config = dict(
    targets=['dots'],
    padding_mode='reflect',
    loss='binary_cross_entropy',
    init='torch_default',
    lr=0.0017,
    eps=1e-08,
    steps=6000,
    epochs=7.8,
)
Rows from block 5, named by matrix and row number. Rows with one number belong to one channel. Each number is 200 + 30 x the weight over the matrix's rms, rounded and kept within 0 to 999. All counts start at 0.
# convs0: first 3x3 conv (model.blocks.5.convs.0.weight, 288x288x3x3), inputs 10-14, a 3x3 kernel for each
# convs1: second 3x3 conv (model.blocks.5.convs.1.weight, 288x288x3x3, transposed), outputs 10-14, a 3x3 kernel for each
convs0.87,230,221,219,225,236,224,234,223,224,174,203,173,186,230,197,184,209,177,176,192,163,164,182,169,175,163,175,239,218,219,218,212,202,218,221,220,202,203,208,176,190,211,173,191,205
convs0.88,196,200,145,192,206,157,188,210,173,192,210,215,213,187,172,199,226,206,210,171,207,236,230,250,268,254,213,208,215,245,169,201,171,173,209,145,179,204,194,170,212,167,177,190,124
convs0.89,196,186,172,185,175,197,178,207,191,190,151,192,211,179,188,241,248,221,171,180,173,234,240,228,184,229,212,217,215,212,184,218,207,169,216,207,207,183,241,176,205,174,215,221,232
convs0.90,192,181,199,205,181,173,222,217,234,201,201,169,180,174,227,231,205,229,191,194,153,217,186,248,156,133,164,222,188,168,245,197,170,194,192,186,226,191,206,194,195,151,171,182,186
convs0.91,234,195,200,218,194,205,175,170,174,203,226,247,182,203,206,206,220,221,223,178,213,197,188,208,138,190,216,238,235,211,175,215,252,177,194,208,196,211,199,202,195,183,184,205,187
convs0.92,228,247,220,204,192,184,202,187,202,196,196,186,206,181,178,204,207,206,202,211,205,235,253,222,160,212,218,250,261,230,212,219,215,204,180,164,216,231,192,230,218,175,192,198,179
convs0.93,195,206,243,200,142,168,234,167,170,194,191,183,182,207,134,183,221,216,126,141,173,156,203,151,195,173,154,186,227,199,212,205,131,210,144,201,111,245,203,152,147,173,238,192,198
convs0.94,189,226,224,189,240,248,167,196,196,199,165,215,202,163,237,195,176,236,218,221,198,208,186,177,181,199,191,197,234,223,204,257,236,190,228,221,189,204,196,179,225,226,207,194,201
convs0.95,221,207,175,240,227,202,213,200,200,169,198,210,210,211,227,219,197,249,173,188,264,165,172,217,201,167,172,227,228,181,218,202,227,185,188,200,241,196,142,211,148,154,218,173,138
convs0.96,214,215,211,167,196,197,197,219,241,170,239,226,203,221,190,199,172,220,179,191,204,208,170,201,184,152,124,197,181,205,126,195,190,160,185,187,232,213,195,204,206,181,196,223,164
convs0.97,208,190,182,199,206,168,194,203,190,191,164,148,196,177,221,251,214,264,195,209,169,154,164,224,186,183,182,246,215,176,219,238,169,198,181,156,217,181,184,214,215,152,174,176,169
convs0.98,189,210,203,186,178,167,230,234,167,123,198,165,192,233,209,219,186,207,164,183,174,203,158,204,198,185,194,162,249,221,149,120,154,212,207,206,176,217,213,172,135,218,206,242,207
convs0.99,212,207,194,207,187,172,213,184,162,229,195,192,192,210,205,203,209,208,195,182,169,224,205,188,237,166,194,199,265,216,245,235,159,209,192,176,197,228,219,167,162,190,209,182,203
convs0.100,258,142,237,183,150,115,242,165,192,137,144,181,179,160,207,197,188,166,194,248,186,193,181,225,177,264,215,241,205,233,174,194,145,200,209,142,226,208,239,212,150,183,192,174,180
convs0.101,210,172,191,188,206,248,205,201,183,204,215,205,223,219,233,162,180,219,227,286,250,239,235,202,190,211,226,204,160,174,165,245,253,225,226,227,154,135,136,165,199,180,157,162,205
convs0.102,201,210,183,172,176,207,223,189,160,182,214,201,179,152,170,187,195,233,189,213,169,187,144,191,149,171,163,216,218,181,163,164,174,220,147,137,234,232,178,219,207,218,212,174,133
convs0.103,223,237,222,203,220,245,227,171,205,172,174,176,184,173,166,193,211,217,191,169,210,197,180,148,140,209,172,239,233,186,232,177,199,239,175,145,232,261,200,213,226,216,240,169,180
convs0.104,218,200,199,219,223,215,224,211,207,164,197,182,194,224,183,187,216,186,179,195,194,161,173,169,169,169,174,225,196,209,221,222,215,215,218,216,210,194,204,172,170,179,189,193,208
convs0.105,232,181,197,200,208,191,205,208,199,210,219,170,182,157,164,167,171,185,206,211,203,193,188,255,201,205,236,185,169,182,171,207,176,192,172,211,183,181,193,158,232,224,128,151,217
convs0.106,186,198,206,189,232,229,187,194,186,191,203,241,227,230,235,229,231,199,227,205,192,216,170,172,220,189,236,191,190,222,160,223,224,195,243,226,193,189,193,164,183,206,153,211,245
convs0.107,196,191,226,207,197,206,169,193,172,198,189,171,208,192,186,199,158,201,266,248,201,164,180,199,245,239,207,232,228,221,207,199,215,198,159,150,188,197,184,244,185,199,187,171,145
convs0.108,198,222,206,160,215,191,184,210,196,196,201,197,189,180,194,180,190,237,174,184,200,174,201,199,216,219,181,215,211,201,171,210,196,155,191,171,234,167,191,176,202,169,168,200,202
convs0.109,188,198,192,159,198,178,188,189,160,230,194,150,191,165,199,204,209,238,211,248,176,198,188,186,205,206,197,191,195,176,158,192,202,212,175,161,195,196,196,203,219,219,155,134,125
convs0.110,200,212,181,217,247,209,202,216,208,225,232,290,186,108,247,209,190,295,287,220,173,245,138,128,196,126,133,218,252,187,244,262,206,211,219,221,182,206,193,184,243,192,193,237,211
convs0.111,196,189,196,187,193,181,201,191,200,201,167,199,178,168,194,246,237,205,167,208,177,194,191,199,219,239,202,236,201,202,193,203,158,192,181,166,192,204,222,193,189,198,228,192,226
convs0.112,206,199,147,220,235,236,195,220,200,216,172,184,201,177,217,186,198,218,180,199,209,228,136,170,216,230,242,210,179,168,161,234,219,203,244,261,192,229,212,198,168,201,197,169,189
convs0.113,203,185,210,185,178,161,211,208,195,184,191,202,168,209,187,218,207,191,209,215,191,169,177,190,218,215,191,237,197,237,224,194,165,246,194,187,180,222,216,195,156,212,214,225,203
convs0.114,223,200,240,160,137,143,204,153,146,166,181,199,195,157,193,182,184,199,189,232,175,257,199,270,263,240,224,225,243,235,214,205,182,186,181,121,194,238,208,235,175,222,214,182,189
convs0.115,217,195,202,175,153,207,191,175,192,188,219,223,176,181,216,203,222,232,204,207,173,236,216,225,248,233,195,235,239,206,229,224,181,176,190,148,225,251,165,274,211,199,228,168,180
convs0.116,189,186,172,169,138,167,238,191,151,195,203,181,173,167,145,210,192,183,169,211,219,208,196,221,186,200,192,211,164,172,169,150,202,219,167,149,209,221,236,196,231,246,194,224,217
convs0.117,193,196,164,203,202,157,190,194,180,191,209,207,217,181,175,213,229,220,191,237,168,216,266,247,230,246,208,184,227,204,197,203,180,161,205,161,162,204,169,171,214,191,162,192,126
convs0.118,220,208,188,160,171,152,221,197,209,197,197,225,173,155,214,226,166,165,208,208,221,214,191,219,165,188,199,227,182,184,160,194,191,232,209,204,216,179,158,198,182,131,201,261,173
convs0.119,194,194,192,188,210,169,202,211,146,220,193,131,186,152,193,170,173,175,252,251,191,203,188,180,232,182,211,218,194,178,204,220,208,234,170,141,181,162,197,206,233,216,189,144,156
convs0.120,161,181,202,186,198,182,166,187,216,225,198,160,197,196,178,186,249,198,259,214,263,229,261,198,274,250,236,167,212,192,196,227,185,168,227,221,168,201,191,266,220,201,193,191,223
convs0.121,201,132,228,167,128,145,222,148,157,175,175,210,157,171,218,194,218,206,197,222,194,233,196,227,224,245,191,231,172,207,199,164,147,193,184,128,218,197,192,237,168,209,215,125,134
convs0.122,176,193,208,201,168,238,191,163,199,269,239,244,250,202,225,236,209,210,228,219,183,173,272,190,204,237,245,185,199,229,183,191,273,197,182,247,208,230,207,204,223,204,206,187,193
convs0.123,207,153,146,215,221,204,182,195,152,219,246,219,221,230,250,196,219,235,225,279,226,194,191,171,228,229,221,231,163,140,191,236,214,233,244,236,162,143,189,169,185,196,186,222,188
convs0.124,173,191,193,173,223,199,196,193,180,197,202,163,193,241,222,127,176,198,217,183,205,263,209,179,224,271,228,176,196,216,174,184,180,207,194,149,175,204,223,213,200,169,168,213,168
convs0.125,215,191,238,183,164,187,147,160,204,224,220,204,229,225,226,199,222,187,194,179,212,237,165,180,185,187,187,213,197,213,197,147,166,149,151,231,238,242,251,190,143,191,214,181,233
convs0.126,181,182,164,202,139,139,191,170,183,196,179,174,204,211,197,221,233,192,222,239,212,253,248,232,186,204,205,193,225,219,230,205,166,203,187,163,178,230,151,252,210,194,208,193,183
convs0.127,165,224,181,262,188,188,155,203,155,245,235,251,161,191,217,192,175,241,210,218,235,232,261,250,164,221,249,154,198,139,234,143,177,121,187,187,156,202,212,233,233,219,169,236,174
convs0.128,189,216,196,214,219,219,231,182,211,247,182,293,213,219,277,267,238,283,151,163,179,157,232,205,217,232,186,212,175,207,221,139,163,227,179,253,214,203,237,227,166,210,176,231,228
convs0.129,185,187,185,173,239,229,202,241,199,200,226,176,230,211,226,202,209,239,219,226,206,231,186,168,213,194,167,185,225,211,221,241,212,196,216,195,191,169,164,144,193,198,172,234,231
convs0.130,245,161,239,133,157,149,237,174,196,171,172,192,192,131,185,185,145,194,181,209,148,203,190,251,209,260,211,243,213,242,187,186,152,204,197,162,245,238,225,239,176,198,193,188,149
convs0.131,219,211,216,202,198,178,194,200,162,214,165,160,215,214,244,188,201,201,185,190,188,173,140,218,169,206,199,235,237,226,197,170,176,191,185,211,190,212,238,199,193,184,186,167,160
convs0.132,191,204,176,164,160,155,182,183,208,221,232,232,177,205,192,157,182,197,238,240,235,209,195,212,227,199,189,217,195,177,206,178,181,186,167,195,198,222,226,198,227,240,194,154,164
convs0.133,219,203,212,241,218,207,231,201,198,232,232,222,253,259,237,252,243,226,185,168,167,172,137,157,190,165,191,239,219,232,236,212,207,230,217,212,200,186,199,179,199,200,172,210,211
convs0.134,194,191,184,168,206,208,235,177,213,205,216,201,171,171,233,176,236,211,199,228,233,221,222,210,230,208,220,211,192,179,228,168,189,232,106,201,164,167,186,210,225,229,203,153,191
convs0.135,186,175,118,222,149,142,199,177,143,211,202,200,249,233,196,245,232,219,154,186,170,201,206,234,241,227,231,189,192,188,200,153,183,183,187,202,181,175,194,213,198,196,204,196,181
convs0.136,166,179,178,182,224,197,155,191,155,204,173,160,223,217,207,213,196,172,187,197,176,192,222,240,184,218,215,203,204,201,182,227,222,207,224,197,177,166,145,209,195,213,187,208,207
convs0.137,164,179,162,183,222,143,169,170,157,220,195,185,224,227,184,131,165,144,174,207,211,198,201,199,244,262,203,173,168,165,185,191,137,190,185,158,183,178,184,201,266,257,189,268,221
convs0.138,177,187,190,175,185,164,182,169,169,202,176,159,216,240,192,158,200,166,194,189,214,224,193,232,218,233,232,174,184,220,188,203,193,206,200,186,153,168,191,183,240,202,175,197,171
convs0.139,208,206,180,183,187,168,218,194,212,170,169,169,180,193,174,169,186,165,187,236,227,194,207,173,190,193,190,202,177,187,180,180,145,217,165,204,188,217,229,221,300,243,158,156,136
convs0.140,188,197,186,204,174,188,155,190,193,165,129,181,226,206,195,239,257,186,171,154,169,205,227,219,214,221,213,227,198,179,197,200,201,171,218,250,234,237,265,186,169,170,210,210,241
convs0.141,195,225,187,178,203,162,227,221,172,153,205,213,156,185,198,142,179,166,218,167,198,237,214,235,216,225,208,206,197,216,165,148,151,228,214,126,190,205,224,187,214,191,209,221,192
convs0.142,187,162,169,193,179,160,188,194,213,217,211,212,202,197,179,232,214,194,235,258,269,188,173,220,234,207,189,231,161,167,194,203,184,197,206,217,179,155,158,221,203,167,214,239,208
convs0.143,233,153,214,168,94,123,238,156,165,181,129,182,190,196,207,211,189,191,193,248,195,214,174,241,174,257,243,216,213,236,193,192,179,222,209,139,194,254,198,229,151,190,209,210,179
convs0.144,218,194,182,144,140,157,222,185,210,161,126,183,198,138,167,198,197,213,224,230,236,234,208,241,174,218,194,218,237,194,132,204,214,215,208,181,221,195,158,189,123,108,221,167,135
convs0.145,191,177,187,192,163,150,205,169,163,210,228,209,228,235,211,237,205,217,219,213,183,211,237,223,226,231,188,201,184,197,149,112,158,198,162,160,209,236,200,170,173,204,201,191,204
convs0.146,218,202,215,167,218,232,210,193,190,200,199,167,160,142,139,135,196,177,187,180,227,202,175,249,227,208,215,209,170,199,170,220,234,210,125,201,224,213,198,198,166,234,193,147,201
convs0.147,184,173,169,200,175,228,180,161,195,229,205,203,255,250,234,202,188,192,185,224,179,197,138,159,187,209,218,236,212,219,229,136,200,217,238,267,204,214,227,228,205,204,208,236,212
convs0.148,196,213,205,192,228,215,186,158,178,212,240,235,207,254,249,216,211,233,205,159,195,202,151,173,262,257,240,225,229,258,199,207,231,243,249,259,211,208,215,179,196,227,212,230,240
convs0.149,216,220,225,187,217,233,162,194,214,225,201,209,214,187,235,237,191,224,171,150,188,192,189,194,136,182,186,248,256,231,196,242,223,187,236,219,217,219,214,195,218,206,184,191,203
convs0.150,173,170,144,188,171,131,177,167,205,252,227,179,183,196,136,194,210,159,232,260,220,293,287,221,240,241,167,194,212,181,185,197,126,176,211,199,231,225,165,222,240,144,237,247,164
convs0.151,212,209,216,194,206,168,227,188,192,194,226,232,180,118,205,214,186,186,240,206,220,160,235,259,202,205,176,243,221,239,224,194,211,214,150,161,202,229,208,219,179,198,235,194,208
convs0.152,213,204,227,167,221,221,198,224,222,201,219,178,190,152,190,186,167,178,202,231,226,190,138,214,191,230,220,208,189,209,228,213,196,177,155,177,207,172,205,201,181,236,143,173,218
convs0.153,213,199,194,208,214,202,191,197,180,170,235,270,173,192,288,167,188,299,197,155,187,220,146,167,176,165,171,251,232,262,241,232,244,242,161,184,223,218,235,196,202,185,200,154,179
convs0.154,242,246,194,170,222,246,221,198,186,173,223,228,183,143,150,151,182,184,200,177,238,209,146,181,154,187,194,244,175,143,186,155,213,220,82,157,220,272,197,184,213,240,207,124,166
convs0.155,193,177,203,165,216,241,173,245,209,213,218,224,194,208,242,228,176,244,189,285,170,221,232,176,217,210,178,207,182,173,167,193,184,151,213,184,194,187,178,175,198,217,198,241,220
convs0.156,170,183,225,210,251,215,237,211,172,246,252,253,204,216,233,227,223,266,266,184,185,250,173,183,154,161,199,201,226,257,204,263,236,231,224,241,188,197,212,185,215,234,177,227,250
convs0.157,210,202,195,176,234,220,177,202,188,208,206,190,225,178,180,223,197,219,224,226,216,207,198,230,206,274,256,221,185,181,175,273,244,202,194,189,247,229,212,186,204,225,230,234,231
convs0.158,191,213,146,178,217,151,185,202,175,166,210,201,200,193,196,191,220,206,194,181,219,235,213,262,240,258,223,210,210,205,166,186,149,185,190,143,191,191,196,185,213,157,199,191,133
convs1.87,181,206,184,181,213,197,181,195,188,212,210,223,207,203,212,213,208,216,190,202,180,208,218,196,190,203,195,172,188,224,198,224,235,195,197,207,164,158,180,150,170,164,173,184,171
convs1.88,181,168,171,153,168,158,193,281,227,201,205,213,212,208,199,224,212,204,231,197,218,219,158,169,238,195,162,180,219,206,181,160,255,243,254,215,198,201,153,224,212,186,197,187,197
convs1.89,178,159,227,121,110,196,230,199,219,198,212,208,203,206,201,197,187,180,198,201,212,221,229,216,187,191,165,171,144,165,153,167,139,232,199,186,185,154,165,198,185,173,192,206,198
convs1.90,245,256,220,239,234,236,206,157,217,218,215,222,216,210,221,198,188,190,221,202,195,204,186,191,196,178,182,185,232,193,195,146,169,197,126,211,206,215,210,201,182,194,215,194,210
convs1.91,167,210,182,154,157,180,200,196,181,200,191,201,195,194,213,184,184,210,218,205,196,224,201,224,205,206,222,239,219,183,209,201,184,182,163,144,233,200,213,234,194,214,228,197,195
convs1.92,132,154,188,167,171,203,166,173,208,197,210,251,203,219,231,207,211,233,252,172,150,195,132,129,230,186,181,228,177,213,179,101,196,167,137,199,178,198,165,163,224,177,205,193,175
convs1.93,235,226,161,251,271,216,191,220,182,227,193,195,213,211,191,178,156,183,196,203,232,154,180,176,157,170,207,133,154,212,183,178,246,239,214,199,178,228,221,187,217,160,204,200,176
convs1.94,208,179,202,237,188,198,196,178,181,189,198,176,216,222,193,224,217,208,164,159,161,211,195,194,224,209,211,185,196,222,192,174,203,186,127,144,178,170,226,124,118,170,150,157,188
convs1.95,152,214,180,206,208,190,228,210,169,206,203,222,198,200,214,208,213,216,186,193,211,185,178,213,148,142,186,198,202,198,189,199,189,221,202,183,173,176,145,212,174,140,209,185,164
convs1.96,265,198,192,250,207,156,194,193,153,201,192,176,189,187,190,196,190,184,179,175,163,162,188,193,197,221,237,170,177,213,179,168,207,212,210,186,231,238,229,232,249,219,210,203,195
convs1.97,258,212,193,228,207,211,173,150,214,201,207,215,208,210,218,207,181,187,222,159,173,166,163,156,193,208,200,185,161,148,201,54,134,200,155,204,200,192,215,198,192,227,205,190,221
convs1.98,211,245,154,236,239,168,155,205,174,183,184,188,206,207,196,178,201,194,233,233,211,213,186,221,235,200,214,169,175,208,121,205,152,204,246,203,157,178,167,160,199,180,217,229,210
convs1.99,168,189,123,253,218,165,208,187,167,209,206,206,193,192,198,191,195,210,209,160,181,191,194,194,182,179,189,227,192,205,229,216,189,199,181,188,187,224,223,169,195,211,192,176,203
convs1.100,205,280,223,298,236,212,256,204,193,221,219,234,228,230,239,231,228,218,196,194,184,131,113,125,202,230,231,231,184,222,227,149,174,229,147,95,223,201,227,188,219,170,208,170,168
convs1.101,187,212,212,237,207,159,201,157,130,200,198,201,199,198,218,187,198,217,208,176,198,178,153,176,185,163,203,175,182,231,175,204,156,229,178,154,152,199,205,187,222,206,195,206,189
convs1.102,175,221,191,152,183,262,161,198,203,219,231,222,199,216,231,196,189,208,195,161,182,197,172,187,162,182,177,218,203,191,176,192,167,196,150,174,195,199,191,230,193,214,231,211,199
convs1.103,225,250,191,186,253,202,155,196,189,228,220,205,219,215,216,202,214,223,155,182,182,193,161,177,203,224,206,204,179,198,206,226,209,170,175,170,199,245,222,188,157,174,187,145,149
convs1.104,182,198,185,210,204,189,172,173,165,208,208,217,207,199,212,206,210,211,181,196,188,199,193,194,176,170,182,170,186,219,189,213,233,203,192,204,151,145,165,152,165,159,189,180,171
convs1.105,130,207,193,122,182,216,222,223,195,199,218,201,212,220,196,208,215,191,189,220,198,182,217,208,211,256,222,197,203,235,208,213,309,203,181,239,196,216,192,177,213,189,179,219,200
convs1.106,211,214,179,211,220,195,193,181,181,201,210,216,197,200,216,197,207,214,190,201,185,194,178,148,181,177,170,128,181,226,174,212,222,196,199,155,170,150,188,162,175,181,198,205,195
convs1.107,178,185,238,132,104,192,223,228,250,201,197,211,210,193,200,199,175,184,235,233,198,169,193,143,254,269,235,232,190,227,255,162,204,254,249,164,221,210,210,237,206,229,210,218,194
convs1.108,163,172,194,153,116,167,199,177,188,207,213,225,220,213,234,220,219,216,185,158,190,176,138,169,216,172,212,176,228,204,190,216,208,242,214,194,178,204,181,218,245,220,215,213,207
convs1.109,210,156,180,209,208,207,181,206,202,209,213,224,208,213,216,205,195,200,206,204,212,186,172,197,185,202,224,196,176,171,185,142,166,224,208,245,193,191,205,235,221,236,212,204,216
convs1.110,268,229,128,250,194,123,218,172,139,175,196,189,181,196,203,167,196,210,183,181,195,167,215,215,158,191,247,209,123,185,183,123,153,208,160,102,239,163,230,223,176,217,169,167,190
convs1.111,207,185,226,215,176,234,232,158,202,203,216,214,196,206,207,188,184,183,160,179,159,185,187,190,150,157,147,169,156,177,220,189,191,220,185,182,229,193,226,228,221,207,218,172,184
convs1.112,225,265,167,215,243,182,191,179,136,168,200,178,180,200,203,165,201,205,158,186,183,178,205,213,165,194,204,184,194,202,194,220,146,220,150,167,190,155,191,190,207,193,204,214,237
convs1.113,187,251,247,216,185,234,153,84,194,207,219,213,214,223,206,191,203,205,202,190,186,159,160,160,178,192,174,233,147,171,227,103,213,227,115,154,235,194,215,227,208,200,224,196,179
convs1.114,187,246,184,269,241,228,209,180,182,233,245,247,217,238,245,229,224,241,244,142,192,221,158,184,251,210,231,214,225,228,195,160,164,242,184,162,203,210,193,200,235,167,208,175,184
convs1.115,111,197,142,190,212,195,211,234,200,228,215,223,218,228,238,228,222,235,233,157,172,225,157,164,232,174,176,182,226,166,221,160,195,248,178,187,210,186,179,227,195,192,194,193,235
convs1.116,181,191,190,175,185,239,196,213,225,199,209,213,205,224,214,200,209,213,191,203,192,207,215,190,166,186,185,163,203,167,182,169,146,193,196,218,223,224,229,209,221,218,169,190,171
convs1.117,172,158,197,131,127,189,198,271,246,202,201,219,223,200,214,230,187,202,265,202,231,230,170,192,220,197,179,179,196,188,156,158,224,221,207,208,205,210,155,224,220,179,197,185,196
convs1.118,192,149,182,274,228,221,219,239,193,204,198,204,247,221,234,240,218,223,249,218,200,223,179,187,253,216,205,261,218,249,226,236,220,207,223,170,241,227,235,200,214,188,215,202,213
convs1.119,217,152,189,218,199,187,173,211,222,209,227,239,220,232,221,215,193,198,194,212,224,179,158,194,226,236,273,184,173,185,159,69,173,220,215,273,187,181,191,248,219,229,208,184,208
convs1.120,136,209,177,226,242,166,204,226,218,212,227,218,216,208,214,189,201,209,245,204,222,247,215,239,186,178,169,232,224,223,205,184,194,218,237,201,157,127,166,174,228,219,197,219,234
convs1.121,219,265,160,259,254,201,223,227,206,239,243,246,229,237,248,221,230,236,200,162,169,166,151,140,213,209,212,198,196,217,225,135,155,222,169,133,206,174,202,203,188,195,192,165,178
convs1.122,244,177,274,253,200,217,210,197,221,193,181,181,206,194,181,207,203,188,199,216,221,231,221,228,248,182,217,174,214,217,152,195,201,207,180,176,154,153,212,145,155,216,171,207,173
convs1.123,240,247,186,253,234,171,182,161,133,179,184,192,204,201,204,173,199,207,144,151,180,181,155,178,203,153,220,167,160,244,221,186,139,223,172,98,172,139,184,164,225,205,188,229,223
convs1.124,200,229,189,214,185,198,186,189,195,207,201,199,203,230,211,182,195,213,268,266,215,225,236,223,206,202,220,236,196,173,174,135,175,247,224,271,207,154,224,212,200,187,181,173,190
convs1.125,224,200,143,178,197,154,232,203,150,203,226,216,200,212,212,195,204,179,182,184,213,205,184,244,199,190,190,222,202,175,205,141,160,195,150,143,194,179,194,219,208,222,184,229,244
convs1.126,166,198,219,206,210,240,199,178,223,228,228,248,222,228,232,234,225,226,284,191,251,207,158,189,235,203,223,210,203,189,207,170,216,192,156,216,178,174,149,167,166,153,170,185,172
convs1.127,216,159,198,217,239,203,196,204,157,183,191,182,187,210,203,204,221,205,235,191,215,241,235,268,187,174,226,207,192,208,198,230,263,181,201,219,194,184,214,182,205,197,179,197,152
convs1.128,249,139,213,203,172,219,192,216,211,203,189,169,214,187,186,180,187,174,193,272,225,206,233,229,226,143,168,119,122,235,165,125,269,228,185,197,189,167,217,149,203,169,196,205,196
convs1.129,213,240,143,201,189,173,200,174,175,179,198,178,199,206,195,192,208,211,165,178,186,219,248,245,220,223,207,199,132,210,205,175,179,246,175,155,180,138,204,165,156,181,203,195,212
convs1.130,198,247,175,250,222,237,221,178,195,246,234,231,210,201,231,223,221,228,178,140,150,169,110,141,161,190,159,231,198,232,246,131,104,251,158,102,211,176,224,213,230,177,197,143,168
convs1.131,223,245,201,177,200,222,236,215,248,216,214,231,200,205,212,202,198,212,211,222,233,166,193,246,216,227,249,180,185,221,210,123,191,168,178,182,196,224,213,238,197,182,202,186,209
convs1.132,223,191,184,191,160,173,219,208,212,202,205,193,194,196,195,196,192,176,154,211,219,188,222,260,154,200,235,230,221,228,207,185,170,204,199,208,195,210,242,205,204,234,202,199,201
convs1.133,208,208,177,223,198,178,205,184,163,197,187,205,196,182,199,197,193,198,157,188,172,165,165,168,174,151,176,145,173,200,165,193,212,183,170,181,171,165,183,154,176,184,186,177,184
convs1.134,210,180,237,210,186,227,234,191,230,204,230,231,194,227,235,173,200,207,208,191,178,184,103,145,202,141,162,197,227,235,163,190,220,256,186,251,169,190,214,229,198,204,218,228,215
convs1.135,175,159,205,202,169,207,213,230,214,236,245,249,233,240,237,229,227,223,271,262,333,226,257,314,214,237,262,196,133,141,213,161,149,207,170,208,160,159,163,186,158,163,196,213,207
convs1.136,205,220,245,199,187,232,143,148,177,164,179,193,196,200,206,191,190,196,187,179,184,230,229,214,169,189,180,168,123,210,139,116,177,201,168,188,181,147,169,153,158,173,216,206,204
convs1.137,204,178,234,244,196,249,223,230,210,151,182,188,166,207,190,177,193,200,180,207,177,155,166,157,163,150,146,198,174,199,188,194,241,219,237,256,203,196,181,199,199,179,184,202,167
convs1.138,204,179,273,214,167,265,171,186,212,171,207,199,192,233,202,196,221,214,195,213,195,195,180,187,229,199,189,145,145,156,185,171,207,231,182,241,221,199,180,188,179,173,203,164,175
convs1.139,206,231,222,211,231,224,219,216,227,195,201,196,188,197,198,188,194,190,178,189,184,194,179,166,170,144,166,204,204,172,216,237,217,215,210,231,204,227,213,208,196,195,184,185,171
convs1.140,196,200,228,141,185,197,247,232,235,199,222,203,213,223,213,206,221,197,243,196,200,211,217,186,153,151,144,170,128,172,156,140,142,181,196,220,150,144,146,201,163,171,168,186,153
convs1.141,184,209,211,166,174,216,159,196,188,191,199,174,218,222,197,213,206,194,204,209,201,220,225,212,204,206,205,232,207,195,218,192,214,225,195,235,236,182,213,218,195,195,178,166,176
convs1.142,195,183,196,230,227,217,263,255,219,198,195,205,211,203,216,204,197,207,243,197,188,185,164,168,218,183,198,247,223,236,226,246,188,220,228,163,205,212,214,198,242,215,207,211,206
convs1.143,189,267,205,285,241,245,195,202,191,226,244,251,228,269,244,235,218,239,261,187,268,178,98,171,252,233,270,221,212,189,213,140,182,195,132,160,203,188,172,176,192,139,189,158,148
convs1.144,119,211,188,251,244,228,223,222,212,199,208,229,206,223,235,221,228,236,204,141,155,179,106,130,205,158,180,229,215,214,191,132,190,176,136,134,196,210,199,172,203,206,181,204,201
convs1.145,177,85,145,201,127,177,213,159,153,219,213,201,222,220,210,214,202,202,245,245,267,218,221,250,201,192,228,242,182,194,232,170,190,223,143,152,197,187,218,189,173,201,184,178,187
convs1.146,113,201,129,74,196,198,186,172,183,208,203,214,189,214,218,182,206,208,163,160,163,203,145,190,211,168,196,198,224,210,210,226,257,184,184,219,187,211,210,187,213,199,197,169,216
convs1.147,286,198,185,257,251,194,208,181,233,196,206,202,202,202,186,176,201,182,135,126,164,140,150,174,211,174,220,153,158,207,169,191,229,222,175,202,173,162,189,189,216,199,231,234,246
convs1.148,225,217,172,223,224,205,211,216,210,212,219,214,210,205,210,221,204,209,183,140,162,189,171,152,242,220,209,164,144,199,174,218,232,191,208,183,183,185,232,167,186,198,186,180,201
convs1.149,190,194,218,205,195,190,201,184,160,197,188,180,217,199,193,222,207,205,206,189,168,208,174,197,225,207,234,209,177,201,190,183,201,158,123,116,209,241,244,159,182,185,146,176,171
convs1.150,129,245,157,132,265,159,211,218,183,200,199,201,192,202,210,193,213,205,181,214,178,227,278,205,216,239,183,210,146,190,190,209,194,213,262,190,155,146,155,204,191,194,165,180,181
convs1.151,170,125,240,173,79,229,225,171,264,203,195,158,238,229,193,204,194,185,257,192,180,286,197,222,291,212,218,225,211,202,215,169,228,221,185,158,203,224,193,219,251,183,238,232,163
convs1.152,193,242,202,173,217,207,218,213,167,206,219,207,191,221,207,194,213,215,153,169,178,146,150,176,191,217,233,211,209,172,208,229,224,198,247,192,197,207,198,200,195,184,174,195,176
convs1.153,216,211,136,213,218,128,220,209,138,193,202,196,187,197,190,190,198,200,202,180,186,168,194,207,215,220,225,213,247,181,172,189,136,187,196,111,237,229,238,201,187,166,200,143,168
convs1.154,191,251,142,152,273,213,182,212,192,212,230,200,194,223,202,192,215,198,111,143,168,178,162,162,176,173,218,213,182,242,190,285,301,166,161,189,207,198,232,193,164,191,177,178,150
convs1.155,269,225,178,243,176,193,227,164,204,181,193,185,193,197,197,182,188,192,206,224,228,253,303,271,245,274,244,118,112,195,175,149,181,226,155,178,199,159,207,185,184,179,200,234,209
convs1.156,238,258,171,210,246,145,200,228,149,198,200,203,198,196,206,177,195,218,167,189,198,130,175,203,136,156,205,145,139,177,159,189,212,166,192,140,202,184,216,156,182,198,134,147,177
convs1.157,145,167,194,139,196,199,177,194,178,197,193,189,209,199,207,192,194,199,254,199,214,245,171,179,212,167,169,187,198,214,161,182,151,167,178,205,181,172,153,157,201,171,180,221,207
convs1.158,192,203,206,195,161,162,190,224,211,200,205,191,211,213,206,216,213,204,220,186,194,213,152,172,244,204,175,211,225,211,192,164,193,210,221,182,200,199,180,194,212,173,190,187,180